Rows from block 10 of the image encoder, named by matrix and row number. Rows with one number belong to one attention dimension. Each number is 500 + 50 x the weight over the matrix's rms, rounded and kept within 0 to 999. All counts start at 0. Numbers have three digits each.
# q: attention query, key and value (stacked) (encoder.blocks.10.attn.qkv.weight, 576x192, the q third), inputs 96-191
# k: attention query, key and value (stacked) (encoder.blocks.10.attn.qkv.weight, 576x192, the k third), inputs 96-191
q.109:514497423492618559466448476450488608469451475501486514393544546492487424471445404529498500581468479522470402506555448508524520527445582523513550472517549459428589530556505491564437502490399536570525493379416628412487502493509469443525453514484462597547547421414517529462405490508473448449
k.109:508442541514459546534452475481448541532604578458462562529547495391487534513486591540479501525582534473540436445550500409515524523480528449518479515489499500462531532553470581451571459615512550483466514492501569453546540540411443463401481516450530552520601529424415532478525600554539552461
q.110:496423531511471412414498499475660528446431474445401568545480537543466393509500533407469476518487455569517370496503529510465449477505536406442501561468491468574421419507544537450501617615452562627443507546464442556502508544558392549534570430494435390500451524605580443516489448564553533431
k.110:439528453546573517497610498496561551600482511505593411521459572530585512539544541500491419481573434568503473502501495532573527498547468607660444425514633471544521437510491511582443461525498579513517467510513606457434522622508537542526532551588458396420458404589505532488519517392419476440
q.111:557535443512511622619422587552450423404362382539530546437417468427637448482513479507485454436624484463501533552354501384574571566467561408524475428400541427495559504437522388592506532463439496467559539581452571514460556475525448491548481554470493552481513396582477505547469514479537529534
k.111:353503531507500459400449418414555501574591441498567480557462624559488494562383523514515481565499596483553518466486533525502538461422521486554455600526443460535643467453419524489483506554613530480475445496408465367527559663580650497344465566483607422498372551513384504523501614566453604324
q.112:499468487455438433447457389551521476376562528504541549431464531456428593483356498457486548552521532529598523516604518587475471453528451475455529441422475477448508518503617490467575572565532509538521400514523480511544556497530539425590583649556563396555559521525544413566426602561576477496
k.112:508420487533592568538526536614457463470459611543584476439491488477438510451490616466504426469564482451535540457539499373601501396500520468576519477512550435527554535550450476575416475527496448496452509515434448389470433494434369527678593475407478516413486496621495465453516515525569446542
q.113:427513557422431549407574509518444585546518604420523583448522542473457489589451490443557489513494486460551466510550544535462465511575495591529577580438520374528514565436445556563513395585457503506478562444469495539578430389548542543556556504376504517604483549563547525494420579426481512481
k.113:481512448474427420442581471487477380461427704467474487520500566444470470447489474511368508461567434437425502482546547576404558582561544402443599554620551541530443461540548466475433445451565438543534533581517475537518563428479471435640530421523464587527622558620493467587445412352605548478
q.114:579581530495575441608483503494509474508435555534509481471405513464601487550533644437505554533476450424450587551563427582475518439497490413464536512661648473586391465564480452359490536576477458507564512501516516508602515470460581464420485573505472412455520461492562515563545460598544487616
k.114:512473598502498438482537543558480472545440569573438454484435535595447542509501538609604569557499568533500438497475519639463478448377580502544440524360510506498479554472666507502555475537443516352507467429459603486452473444469513450445526562542499431470610622531572443489503472360621449559
q.115:507338584460598503512591432379577607588516431455502512591562478552522476388503598609474475505614527595413471551441490489470530487477437548530598448512499523529414479545458523574471436412601503525526545462492475539349445525582499500506610513571536578550602514495471457440354528491441486585
k.115:426614600559424312508505564458489458468547538500505594503456496447524447426497459433481523448452516596500435558429436454444512527488483533501404580442494630513585496438521459478470535459518471451419398580512598611506508566595578477591574423477492588525598342455420607524501584491401525376
q.116:551453530470466451581565487448539439371481535518421394578549565538459643454430557513607486528494397487586421525449539508490550511485521466558564419557480545475571518604589534520555505428447436461566449514476540452527426582648441494442418570574485534407585477491539374437506475514464640542
k.116:476521488583449562506572482436496649549610530485485489510550565560453381629441545536499490569512514492562400424369529515588548523649504557549493609430585498572436539478444475561506470579493607538456603597471565498554476518415439500409477546549416328515441555504499535455432470541562432574
q.117:475446618441496528621519511477547519477627561413533446537499504406556492557506398558404491501369481670526649550438551504460606429563421512484417547461461562517485569472497517507519521434486600577534525448535485528527505465489504435520558437529480427384573509407483439501425607490458503474
k.117:641526535335523527418540475510428502517460467482499519431445459542564559398380472439504531512616559411490556459497540506542470461463531466435469392508494550397516586648489400470497460450468515515424454486509465458469413524438538535455614492482488497563556408514455492527446465463566507516
q.118:475474620507411470438508535564462432490524466564541488492484422463483464437429625503434515452506498439519560519440457393463617513525467510439409471481522487453364556547591490522528490461500454503434573591403476591647535553406500446526607466462528599535494607512506474435615604491464310424
k.118:553526628456591573523466455343478521534467570420554440522568470465473523432464498481483426529474362447542429474521542463557618523593508549483500580459546517458440472470517514570504547359357309489473402545566448656551538415458476589411505542466527488404510518486457571533452492534427386483
q.119:487504447477503500503508683536546489426387427570538598587494498425519462522569502543460461473441546474355547439527499555499408574524429545446403402633463537526621401527488485547543471479528526514406536476525395466540547449531397563453467391554482573448526545496420472469595454551530410431
k.119:470662528511436507442517640428434525603553392513622464549444488615552464568540409425581507479485536432529514511503493511519482398642374503529472489487388552532497456405610553468455609506516486363473462428476488568586543449457499438376409515460529506539475483555515524526528480540376475498
q.120:490434412532497477427469348534512557512583491433503533417376457487546472509576412549416596531597579501333589625488394634502495564495377453510497485390518572463468500631596596510408542496421555601536492519652532489615514381355362504521562529481633444586545650463534519544492510476628494534
k.120:514504630478599419584416579611480426404621692582707451574512483427429680420434489370521508571533443426473453509577571553543468439394413608503495608564468539596540495545620485539580542532584459464506424347413552548414524508521599422504626548359526564484429561439498443557464457408346457501
q.121:547526450588422557565518492451497456573579569441413510450504492550514483454500458543531564502431345490493453447536573585530439516533423520603552479530481516440574521588546579562329529475553516434507545424441502506544378426513476611547465510468525587465510456529584469463458584473454484597
k.121:477538416491456471472572566442522480456617448364523408416565495417502512606451544569498532519569488513451524488527400505525466416463465559448498663576462650569476434432554389468477451417553527485524458573565571536531587428457540502533432486511494425533474461494380497486466307424365475554
q.122:458406539441473537446574440599504542541554456512551526542574477476439363431404462297530494511445416478503527603432565584377617453484433613485491474444473577593486581582678588478572494491540483606474571483476615569548445304489426603446513512494458449642478478492471402572543522517497503454
k.122:533563620446521603404569486414542492509427602480522503464457476512511585528527511525530535502552398488573548433499536447505541595584407543618454447593514450523377555578469412567474460471441599471520426473585506475551468452514536491527554443440552472418552494620443443411452377413565526496
q.123:453593539406510530513429492552465331472450461555497547441466582490503431428514418548459514534467520550538576417569450476599433537547541586461490578531519523494541514576511483452403500526560432611520495421460462507456565379522471493589442397544501464482532508599478500504614573512509395512
k.123:518432407553477481393483615513529464566446473503497461474462648598553474543344437512484511454477429462615539518460499519445419520502534555475535561508571482536524516476455546536548512552517524525472504515510512470509518586475435553597456607466501458505484485457558546397514504553521448424
q.124:531492446378476541463389461514491500522352502532514536352425354500479564563626501480540558572608545487528563515504453489445535502486577509454557472488411640516509502462468469564401455472491582374484500505472467509606502590438429466594553575571562475438526491578488579503560573536553506520
k.124:640486551610597422535552428514345483466495619516483522591478517459484461544485605437497496510437445451424497572543512614531503474524472562397483537541627440543410433463490528484465495483539420548510509550525460471446480586501478510412436606419462490517438526493560419537565498513475516441
q.125:547443545486633541537488482497446506402470489445647515480508503396517606463457436524483449476548496435539489412429515390561466469553444544419551438448517485517491446509485476570567440502597435440574477498417411501489427492466456316437425443558535540370494426509467583390467463490588504505
k.125:513523482558473534429475524515544553497545553589459499562473431607485456596486523449471580451571580493519583581429475532484483457590410545431439438523486406383546474438416458456445461538648556435393644526492533490439479546480522477507433488486447491558490456551491536483528556694442430481
q.126:541433449492484398362462621495595582475475440514386519572470454466533479457479455560460542413428532450519564497535579533472521529444355580601482446510501463491489556570558253552569468430458613561467602473405558534544423535473412435480557468538414622456475494507512451527449584484600540571
k.126:457550520440467552520476560379454594439621432452563402480526466546473505612559410534498461473529505541521510491465494603568506390458523467445534569487465494556543453358608523421475461644463435524632436555458529516585470424508424401377495494485473457450519591658365518548451523455438513463
q.127:514546495499486497582540562463529549397433625546544485476471564483613572504635448447544552511537450562524394396530501536582601567574612579535388534530528386421546531485445435567512468514440539467522409433471523488391461482489579428491447470565502456452437483513488492454427489512435595582
k.127:426345489495487425502444592549436502614489450490533453543433516442463442571516570565433545554525478464550499481513444514548488497494488414492495436470524384468478584589395574432521540568584462514453681566469491443586479441457432611494439480566427427528513516475592532568473569424485491591
q.128:402665562466462563568543496471468538505464528478478598480596453398516504453557550469404646504483505558478555590542408517537520439474582504481385426617515486496425536674480527495504604506507494400430464437417428463515425554378473501502411429532538523445483568542508518491437496599434408442
k.128:554492501516512579435574567529400519503476455531510463485544422444468414429534636455476470431501386528470482573523455603489579462470561546501489420423582394543489472515481507506452608435410424437488545450532499483586544442468357601540519422480475468527499522492481524477449551480445484479
q.129:558480558579468474531380517453472411453426451582474512479482443654521622436460574424497402543618562470581564442455526544552459539440538598499359477494522471524472469546417512536498458497516507494542424532466497604439507558548561500469549518523435522581510430487374507524387637462410514632
k.129:438539427599487529472549527428428489458467485456442456418446547431476468479539486516543566497427525556514473597448488500579521488485474371395385581468564484543584427644535567526475416537477472542535549535526520447533485527450380543499396496503560443490504429485539483555513452542523432614
q.130:533543452530530497521456497584573449520520487496515631545389363433491473509551470488407498446555469472584364622476485560522455506469599481500463421590599445441593478510557576557403495506447552573507513524430602469478520486540490497476410562491522501471393578513560494397588537504624387526
k.130:370526458493556404544470414342553594403511606543648487494557505571508560521497521472473415708502490476531425544520411373469493504527406523530383572594501565492570610398529519532496572527563478433619477458589452485633662628461537475581522549527515395486479452436540527540447410441507527486
q.131:430552486453490593510497582483491479466494509594467376498547555515474545474558424550473639514442536531567513504496551549683416537552480493522431578540504412570412525499536496588513459469506338514474443558532538519349487532600557489562446485484536558430411532392529497451554531455439408573
k.131:436495451509503501488496511503566437476473499427575448428434568467424437540415457599319436484575618564564549489428492497489467487579502403468486477469520421490461413489417474521579490438512466403486591444392418493597552508576528580562404511390543388514543524447553590502443439354414481466
q.132:451535497580461501483487560527505495531507555521467517479637555465437509503528528538478601519452407593434468422461483470368484410466524546532488545489496507444428543587504445555431574529531489557498507565498597520418424418597571644579499492505564508468468469568483533423437474393350581562
k.132:377503454573552493549558556512447362577393417422569559433493506481485506431493490536472448510483483497429465443468506477518549570400614478552432513535456402590524499525484484425544491522460530570456446522513440474627448515413486596541516532466510472558454345470479519445430456520404552490
q.133:639517428581491539520466597442471526563472446550501492481472588499562451482371389548594481528461380454639477566516518544518431423482577457572605596493586494482525548539474519523474583485452424606509486443475406374492422513502564506480361519499569530498419503486561540438598478525444494621
k.133:534447407478488495408492489510522565547506592533552378530507571528529548544577574584474462478462538585488614361578451497540566558459583564545527434464489506537585560436509452511514420573524634470528469483433492385442405572479393485456443547560502435469540515415480424498428573504565496557
q.134:534513527529566493467464616363504532484502462564390471477550547322534485390419529506509472583450554438450494560543524592467457532526477590443544434461572462573458429519510430488623444527438426501534495533447487487493561605499436493591463534527497533511532358563509552479479512538402424453
k.134:512513523460591512564441404473459555477547555590394528385500487556593444444499415515323580438531457429397399604528533496439483544456551458522524414539512501627497337453567574420468510571421590344457509634414487457388503451442401515443520492526572513501506528491452600474388471480527475444
q.135:491537517443617433559535489431531439548540576445413603452486478430527536513425594567535428493523474521535434541533489470530521499480450623545537375467549498541535585473312539629548487528460355552529563409541566490446413465496509403539502473524476480562617474493447485456433491508495409446
k.135:498564527605540489521513474461417486507604507492525566477492542511527452516423554451482379466433427450584480545527444390472541472543435449545532514508557475511543386456555475530594504564546480542466581468486514518473653500538454592558468435452486503482560509493466509448442436443616532461
q.136:405527509554538544417512584438633472474528483493473512539522524613416545532514511493425568467562529448547521468467509495433461487594607684445528437333441432465386478572396493570552437459452442459531402567520489558519552451485548502542501520441504478501437485468433488502474584482616476646
k.136:431488461549415589475470473490452454452311500504515500466449553466515557519528576547458429419495531560352522452507550533560573581464448527485467458680484401443500568502532448461398612437630477475472591541405421458523479461498456506469551481540561532449488405362531511497590542542420449554
q.137:472496476552523478536541432479419479534537487467511529462555514543481491408493506461572479540624427465427463517658497527443517427395499530526525488504496558501421556476444516488494529487518596445483529556532456424472492458457409483523450533439632508558581451488564465518494346438518643596
k.137:431529560546533463615452531583532520501653527384494495502481464509415592488461532501542521466427507563470532503523587579470524596444547470494510439492409515638467497491569577435489509513558587597522466516477576451416515519548489489451541553445379559449451493530523533521494382513485465482
q.138:584507568413609447455527582601625496500325642437474427533491570532634542412505550529480498530483493448532461531537586455568553515522635409526562593430519361530521491523549409562530491498522507415473409535506484590398467540492661491483481565664578540458462491497562422538467529591555586495
k.138:467545540560547432533474564430477592579575492692527531568451520467462590545518567461450461544447469625481476488521336420425437562538511550562432461417510409545432549512472451520474570524437449450484496549440449460483467479506538507479446481519579500475404608597523535606562561519450489648
q.139:398554433559575588507524481429421619474434414525546481548468522550484467503637537477475535494509585524517535542574616574445588571514430566560421487523552534460451571564498437497619382409433573610508584539553524520549545474511549580478441514546476631565430522410432577437503463468391476509
k.139:532561659461472471389509474513444556514540518483490448491525461437426586488588530567479554562450539415422466412474449397347454560458511444386473388425389412317488536553547542486444480442681529374493504498548422451673509501403479552522586500505539308503527517542510464533505561532567454568
q.140:542564514464491410528477506420523500431499520536426507449506609476564514435554504477500493499588454533472472523485506437464556570477502525479521424490592542587439420459510375601505447513434603506585468525502572582407493570573592532566462516543517534436443486475363499498378357416390470508
k.140:409514631608487483598519428426439466595608507484468515512427399532513535566478589568554571531473492547515409533440531569456561499421535419615462471515485544418597440541483460466494465568466475504457504553484529417532449474430489524446517513566488492616607347504589533522548589529554527533
q.141:492425513629453506521457583552437432487546527532518469456493506521434469508453411505484517448447649432498459507460522600499459470401674504547535435549484508535410406608485596537476519488541579576480421398441453513461456428489472409463452516566469457448461550448434447483526503365489506522
k.141:487530408457355519538482473472524442478493450530596472435551472558501517464518410493485628481470555478534546579445593510571545490544547526449483533543541508413512604584387498493519523543522555616640446533529626540589527497466406356418475537412468496523549506457561516533466420505488556511
q.142:524404427539500493337514498561451584484498447568485392536599558589454470521508489517549552554416543561545477421514549547564450573474584530472539381561386498507529466618550506554385537512456456514530408556540474404662498595580502545641600409604327549502572554440521512514479450494496433454
k.142:563456482482477581447541493515452412517576606487500552521468495470412400459533512598459495482508499453591486428523353451432407540644502429520580481437468535573434473519550507561519478491417682502438494517550407546507419493463516502482474531467472508516537460466483476491520535423442532531
q.143:415477432484634406576512512528564512514474421445538504418512534503596569551508625515453528561478458589508595437444488549496545444485484551429448455403472480547379501508590473428515484514529327545488575496604471689495536502419523461479607543582507478562558491467460458485427582462495574550
k.143:585422670515645472439527537479491439533340581516577502444386603565456516370430586444548392350408542515531417535483403566569556488462514489471550402410603452551537527467468455441527544470525334475362519611485445467560412418468692487348470517460523577551490475515399480492475613545439537479
q.144:526563550420505554450494504493486498527495491540533499513535529523513529452484437565515542499385480494461558535502509568443460509546529512521557485534479491534496543483488526508497542486589487534526458532488496526492564527544489489576534515507465498471518501544421521441508531404545513501
k.144:453521455501518518519548475462551500469490548535478540436485426475473461391528544515511472472543488543444565471538481535539543525562507518472450483510447580514527468536453516507531522460462531511507448547468451460481528484506511539498535492475460531530619428518493538489479521488536532536
q.145:454495450491481570499583512506549564533542491472530501450457448538615420537451539416495481447476476514545472513525466473478490522522488511540548461510532487485506486509551546507498539446521448541517584505437510510497548486536479452521507468469487547514505528491457490478559505523486520512
k.145:549547537484546574513471437452474515496521411530478551501486518528499440475473527485472452548482539503590434471501508461473562510512420482555489483471568499530528482526511470461467559438458435446520562530488555521580546533494528527479501490486517507476533473560441536550480471475492564532
q.146:441542524493495458497532475475552513469527540454480529518526493455505543440537499535520476432526521439553477564477485529444466534503466544480509479453514489498554539545523489431509502520458529517516557369463544487424553536467478435492543603446496499490487512496426492573514471492521412469
k.146:521467512473509471458438534400516531457483501525476498463502499545579476574432390456550577560473497541462475502464492460468463514493516469539530498442495472465485472476528476500490487458443505541478512507531475519545474465495475513409518564497519450484441479471513513511468543494537495477
q.147:516531533553477434555548522497432459492570503568507513543537460482486461521456452490467525456507516452446558517490446499457530478583566532476475556541438481470493542473624468470499500529487535577456500490523496496437490534506480479540514526514485480461509521466480536530465505520476568484
k.147:469565569544512538495546461479527543465493436466495542486542495558476469445512470525564415514499539524506539588507453576498558510417439508505404509488482512564434538537473512497470468554475489510481433518560489483476509556485524515486432551574546506510396486484407504364487455495509506508
q.148:550522473491555532488519466499464451480535492552526538475446465465530457474523506473524445450474464513509525434515493445520458506467474534529543482536532435537521539489550511480445467495534459544511440474622466566495501464493584509479545551493497523422553483432506514517508510482461468433
k.148:512534528488544469467502543438468460533506488497530480535476439548458529452537501468584440539576529496492542563446499371503468427488463531526509460502480549533597515506446497484526439585536540542471457499540513499490563507496516409526523434472551517461518470544509614529470477460505474456
q.149:565533401522506397501453530453498465523517484524392433485477468474529512539516499459471462482485456505514516522508472485514466456491555448455522505501516506508571487518492472496485468416494482474539492495504575557524521483576495496445531510556516495500462497502538516491465486551549466470
k.149:464445493512504476540455531454512545488513510437415514458436523442528499429535495489506454479467519499549511497531547514537612492521528551503534542509482478547552540525534507438515503514527508480495503421511429459453552502425542434537535520521472465457543510513544518523492504546468433568
q.150:517524517461437513437465580430533485487514504484514513521510506529573493526526483451523513491504461535523495485538486474541493434582429487460504459520564560550494476551494449480495469567533502431519486478566527466521497533460447474452507538497492457491469483466439486490466513426498497435
k.150:534577531569500445478469404487561498482515526466527518536529496518528449535485486446535498452544492484516506505545485407526550466505436525504518466579502498441489509514525479464446476505553552602475467480542558525582515455453551578574491503460518475507469469521473534518539493511489504510
q.151:492482476498441414555495571540534439522496543509529513469509572508470511499535506453542495501484518414427522567501403547518518518507495487541469533554554529509500497496474483548414525547506473525517438470494512516459535485500498385527490520505456574480522477443562499469547440469528536569
k.151:581469466500447459473447580494492479502498471464598517527511533540486584547442464467565454464540470511471510565526459600512515476509494500537517453475443490479485464458458441465547477554481534500477515450510544491554550542532425424438473472471456453477452517497452551534496513449506457472
q.152:471501455532555489470539487415490442505501437552517510502462524488456512515495541508559435459471483516502621452543499455435505469535459485477497454491509574561529495400549522562476487445529445522532456509498531556446549466512579514491499493581491407524588550427552520431519543576481471529
k.152:444497427521503494442511505486567533522599499514503458433579502546401554444492460488489503450565498506528522530533518457474468484447501618534439477508516575536519474443484481489556429527515474486535523517553500479410522558496602494481481470460505498419576496577548450464472450457471519521
q.153:508498458486489410492549500535450561504499499495580496502509454491536454541544490476516485477533557582458469511460444513426476459597504424450460545445504510501507522460536506467517516518435538474496470527533530502568428559510440422475443486526463430480476542488483439530521534574536531520
k.153:433492448553456567495565465486492472418541539529399594533512555470504505466581532492482527483509493459488472465485460513464567447495495490543555525520470476507484458463522435557447486466500446495515537435478441460535421584506505510516571504565586503549404503480458522537499531536486493481
q.154:554484564467546518471444509452463506490519512459468494490522482438534487516558500475510480492424534477511530513498507502450521504490452490482599488499490588481579445516529503502482529575445463509542529524485486445465527519473442494512448461564428490521556497466572520499505527438533482443
k.154:459560428537459466556492536535497472511460458528506524511491474545460497460500490511498467547555524550519536428491515434532532495489496548517523523456470488499430458465414494474523517524480517569432476469495447517490486534563515527493522568475495538502473481462511479510500569526529491506
q.155:524491521505476559498455537434514509417525447537460508563461509531515443508502523567560464554537546452539434492505517492506449486509447505522513484504535501451501503574499496556508528519538480508545549489489559440383532524437454473554465515430525525547488466495473512520497541519443504495
k.155:488543491502507557489516532457555479505482502507494470478523501503471454521460429596540500572481495483484521544483544513498519491572433494499527496379565467523546479487517496514455569515539534577522579536530516538461527490436515496489480491498518498498479493423526580511540458546582510463
q.156:495467502413496517483484472525573508430515441534597534561513557523559533445554494489498542473537518526546452525500516527503553465490440596562511536489490502485361536472526500515515456556469517536520491485483511556481540576477465499498515573449534476542568531478491449592476556490562441432
k.156:553495589530510476456520449464528523501518513515484538555544445529434501435541538468506529465508454498492517419512476457474500464459474562499547506481558506519467492441531465485519463466509472537482476524501590549446486503507509601564543513547480479464602518550558499458515479546558486432
q.157:473458531504543519532536501489500536515532471566548489463426539515467475544500488495529506565530499484443463576469457508432462536637471495485438480475480428530507541489519520493490478485570471405461480505455453490550468489489524497486427480519524503496518514509509471537417504562409475493
k.157:431558507528492527484563489542504522519514530535457446512534523508544482583463548500478466464480524511547504484467492475505460468509529429572488527453542510530492486422547507553523542435556471450508451483530510605408481482508383602552497526594488497502437486559464542439498502506450531515
q.158:548505486533458428563456558542511503496516466454565512493522561517509497469495519520559434474558430495486479511489467512488458547541512442538487554490466530503485494470494480510507497478486510495488520551462517553568469448471412438546472437530504468475479499475432559469576435489472482412
k.158:539466462513566467507533508548491476507516469548430529509528509506468452488498576511511455533512509523509519530502554526523581487455525437479462462512494572409608450533521476564451537509434467501462476559539504431449496442442432483523569437503513572446505464482468508528439474450568589478
q.159:491483484548490481484492487483444451446539457486467492511532517523450544515567456476497483458496499547436539537433560543459432530455562530467454517485508454469479439550490499562549491500467468428537518470481475484519534536497463473442470537555498450480539502535577471439499548464537516511
k.159:554504456490512479502498546474523595462502530543486501402524538519522509477456431553530508434468509443390481514508556519505579403524523550569496477551481491459468527469489453457494418488481531558464511512498483437533462573478484566496551501580463465515542456448457536501538465478519536552
q.160:419477532512518480472506441520542440486522509452527436463481445516525515492481561540493451433518496486473564528520457494519507475404494482534430458437474548459495515483483487436506484508459549501484483514455433461474501492500511440498544470484448510468560573511468488486527553533476503440
k.160:540468535460419480439538533430477557432500453484540586517478546525503497463497455485524508526480497544495426480514527530462511468537481561614451586587478485450511468453457562532535546480469518539545501398575492456558519503499542500486560461441502501447463533445502571463494516487484495583
q.161:517548527487524541481466424544480432496497461486506558483504472519551478560475559531504523558526501495411536493547493504514536578467518569494494456506480455535439536558451527511444526493415528517572596478467540505463497485438464522463500436514482587526548601459576480439480498577483516521
k.161:499566491439547504369484574507501546563488516489525511485486475508522486497467502496573554481510495454487513499568530479472507480516574538530492580450465525513503481478491496468617541484520555476551590481424566514507489522485485557553494468478472503547493465483528530467518558507437514480
q.162:514561523494573518523446543480510469507553529524512512587497473479495445525467508471515504462480539469513486552555489511488496439509522473490541481523476528504506457516466552587471518445436510506497523477461496488431460468518545487487562529567515507506533516493476461454502459518470483490
k.162:515488461467493501509478560536507481495502451516544449443461533552475501508479442486482452488553516539506505598477536579555590495514515587482460510472505504565485516461540587495516468565510556489527468563563488586555533552510470467420393456468511482430476494513498521549483524533602512540
q.163:510445397542478545449515500554501457520467497498488590475536511520525497502467570517468516443474484519516555551481522442519543547550582518548510518450586453487488541491535475441518492471436428469435548490507465465494463418519476518527495517507530457492526552513495487499489562479522489513
k.163:558484478550495467453468527473462494463413429487495464567504484445547451499509548478473497551500514493563479444415493497463526545380468449532481506518569526533459527471454506501491488490508419489444520417463510503478412482530557483484469468485483531504499484510482481495491502511494477484
q.164:577489446513532522547509504429579446531445510519463521543517492489484526525549496506493456461498534495507456548500466465507525538528469510494500468528514506439473498478486512453493504475495518495487538522474436492464470473504523531505470449502495506495449513440489470537562486520486521533
k.164:414513496489515458489556463468508435524610524512487519481520543524506528602533508528487543535554519474576494474491504504528500453528485476496517530428455529548496471503502488444500494616506585475511445509505481548538492554537489615449525483480500541477406458518499499580473487509556471554
q.165:528472524546444502565419516516478510472539495528535522522468526507537469498460570504539532442519564542477467530501428459531536552497476531543515455484484523429473522487454536432498486557547490520519467434489502520500589449491422495492439499488486579503513482504448454488532534526405508454
k.165:513494474539547604454524563579461562527528497520544548509515517512526442455431465499489518468469560469503452542550485514516518462515470476672502450569504544485494525557461581499495514478513550520573550515547488489459561459452471502511580534548562550525424440410493469485516511492486511512
q.166:493520484463481568527495423503472495504424511511454477488439525529484493532589485528454488559517551467481505460503467569523460474434515471520517516500478462476523439479498483473494500533501526405533471513506534508451539506402504512526570397527507483491522455480495471547508486599515552443
k.166:562476493478486503522508496513516547425474568499498535450434524497527501524491564498466502570510467429499463470502546520495529462477492484546512525523477499538449425454505585504501546497487474456562499435505500520518483472478472516497508497551523559527578543531510456451506462507461495514
q.167:533502471516464528523506493537436548495493526558553539533529486425531557557561516517474511551543522550479432480484502552572560507502452514539511504504543442535473532444540525483467448510433473512488458473478534518484437531497497468524476522529475405491523488463500513558543448584456472533
k.167:493447474522464529438505531481475412529488529532587571539558585452579482461481511531454485459532537527519448524469488498469505480476496436479510459532509551498539450510460527491529442541531499453482530488496482495480474460495501466474487536517545600442545563452546495529563491525523492431
q.168:556467504471492513449487541502521501545553459477434487489499491461493488487469515417551464503472482466423487506518470463440528553502546518541511544513491519543515491478482532514552531487530501581475481517524548509496464469578514530492554507549458510517462447470500534428475470456422488517
k.168:510559516549473510513544441555470533475495452456569474536500473487474486443508450585535406547455554492538503463473526499504506524464528517452465471500548519512538506508471510459512451510500533452474500540452480497505500532485469511466495510507534459486546530481453532506523517431488461545
q.169:418434483516465470448537451521503484511576464550572511552492490552489483534455568495485523495544514527501497461526496490583480517493548511461484476508462536480495488498473584461546506487424506522476501504366497488546453558467436533489500448504544526471522547567477473485456460512504486531
k.169:480525495511452530512499517479522464465495482508446487511426562515513464510489516487544489522519517498554541490478542475484519503506551542598413511504543591497531494482504511439544561460446488533529542593509579472566432521522455568494499521476541514497505488513520513498480474466533525499
q.170:505478575533417500504454497561510446486478501621537482497503513430484507475589441495462506494521480469396440534493408496513494540562588481473477502544529450481532498558511482477517530509521462523406495522500462510511551536517457516452538496462516480443483509481542501480473485489460485548
k.170:501448530533504501553520502485480458517433496480538490512526470516514487498492522514527513523442565447503523548477476489508472442447457497559463426499487487510487504526502478435443469526525484465469551598516486573543492414467410531452489474466529565484459478460474548446522548471469522495
q.171:471487528495512456602524458509563516473485463447491555534444499485518494517488491529525471497507526571507515443479480572471447435471489510441460473451447450543515465546493553507559540571510551514530511508571495482557466490456476460489491478599568533512462507535486533513440470430461452511
k.171:423526475541510485454538523531518560444489555541427478551532558560516517529513455540521541440515480551444631485539430534508589551532545486497372463502439516487501568461552548488447524441474476488488503472468516483474495539549542546600560528500561466555446420575457535441510469486469531439
q.172:493537568523559454502494511452500470500417531446507455498524529457553390524479475501467508419550471490536535477425536519440567519504555546471477434547480433501496516560506404515533511480457479500512554440487463439483549472444470538474501516460474466448457438492504602427488506516514408450
k.172:513419467438514455532439535507498515514451544565432546463477503518457515536421503536465466540430548469509553542522432486528548496488488583464441531496467429481461520554510502533445485501498527555475476512529474495406524426499446462465495464500454536513500426566540474415455518524511489519
q.173:516536533463519429422472517525476472480506474470558494517532529482527439559493524455454474430425511565529453544440523459501504457515512477534601492409515575469549465551477539475462485427515492550490469486442541495521532518541496420486447478541466511523537508480419465471547470534535530480
k.173:488538478487514484528471511485465529538556481461533486532564550589443431505466491538494475496484529512557454504520461414522499507525530531607521456488513526513493470553450466479488417491533590551552528457536512450545516522463546573424511546475537538462518508504436482551512510457483539583
q.174:507504489467520511461500537475485491409520447429499501497519524508475500458533491452491524499510499503538492487541514467496493477492522538526593481519403537468541515490497517501529508472555499500455463502475452484535533477521537529482430471519529447417477538548485436456494487520439515530
k.174:460411574553532514566516528511448489495499455564424536503528505538543505486507520529478450479502474578494530489500506560535515522514588459483496509571514447508552536474501570539442484500503485498539491565524491468481524508514501460471474475512499496502571501506485472476512390454546484551
q.175:504573556534503586513564486472455524497472530555419500495524452466523456494499481525476482462414526480494515548505516576467490536554518572469515467548480437410523486561511510507456482448469496563516521419490495523443429524511486528563472548473442471458474436526477482491548487534520494456
k.175:479462587464465469539507535480514497485564393479492471416414445496531520467480533558483403478525619550522500510494413515524527480465491514395530494456554453485499562547426485469563526550485560502496528547479431537518511449510394511405449461527570516483573556468527499469489533547590447506
q.176:515575540555517470471444502419459577495543472451403514513570461576445522597450498506495453429455468397428578476579550472482527533452483563537452541543461510538473445537456544520491514482567448554486509472510430496453488493462490530485565542425478478511459532495503479389509501497551573541
k.176:507591535495509535585470560527542489536530484455485511499463529573415578528438379570594410469434436478435465598449519538462573494458575481541419510476430515483485462470534500479530502510507476517469522504456503496530497520508470415514452507455464537450478565485537484502515501535509500482
q.177:466567525505551489574447481450559396542637502485569517490527499537472517524475471471533545442496528516467500530492539470541508553432499532540471474573530556559541550540488532394501527514522452486475444579519466551439477445525559536447475590488531493535485450470482476508528555467537509502
k.177:471475478542440446545538513506501488499486509570471550498429466476473502509526483473485533500482578446523525524485508545523556462606364556537472520589597552437435568477474503505536545502495444527414553496587519441495582495527510527542476557477475468470516458549542436521446526447514455616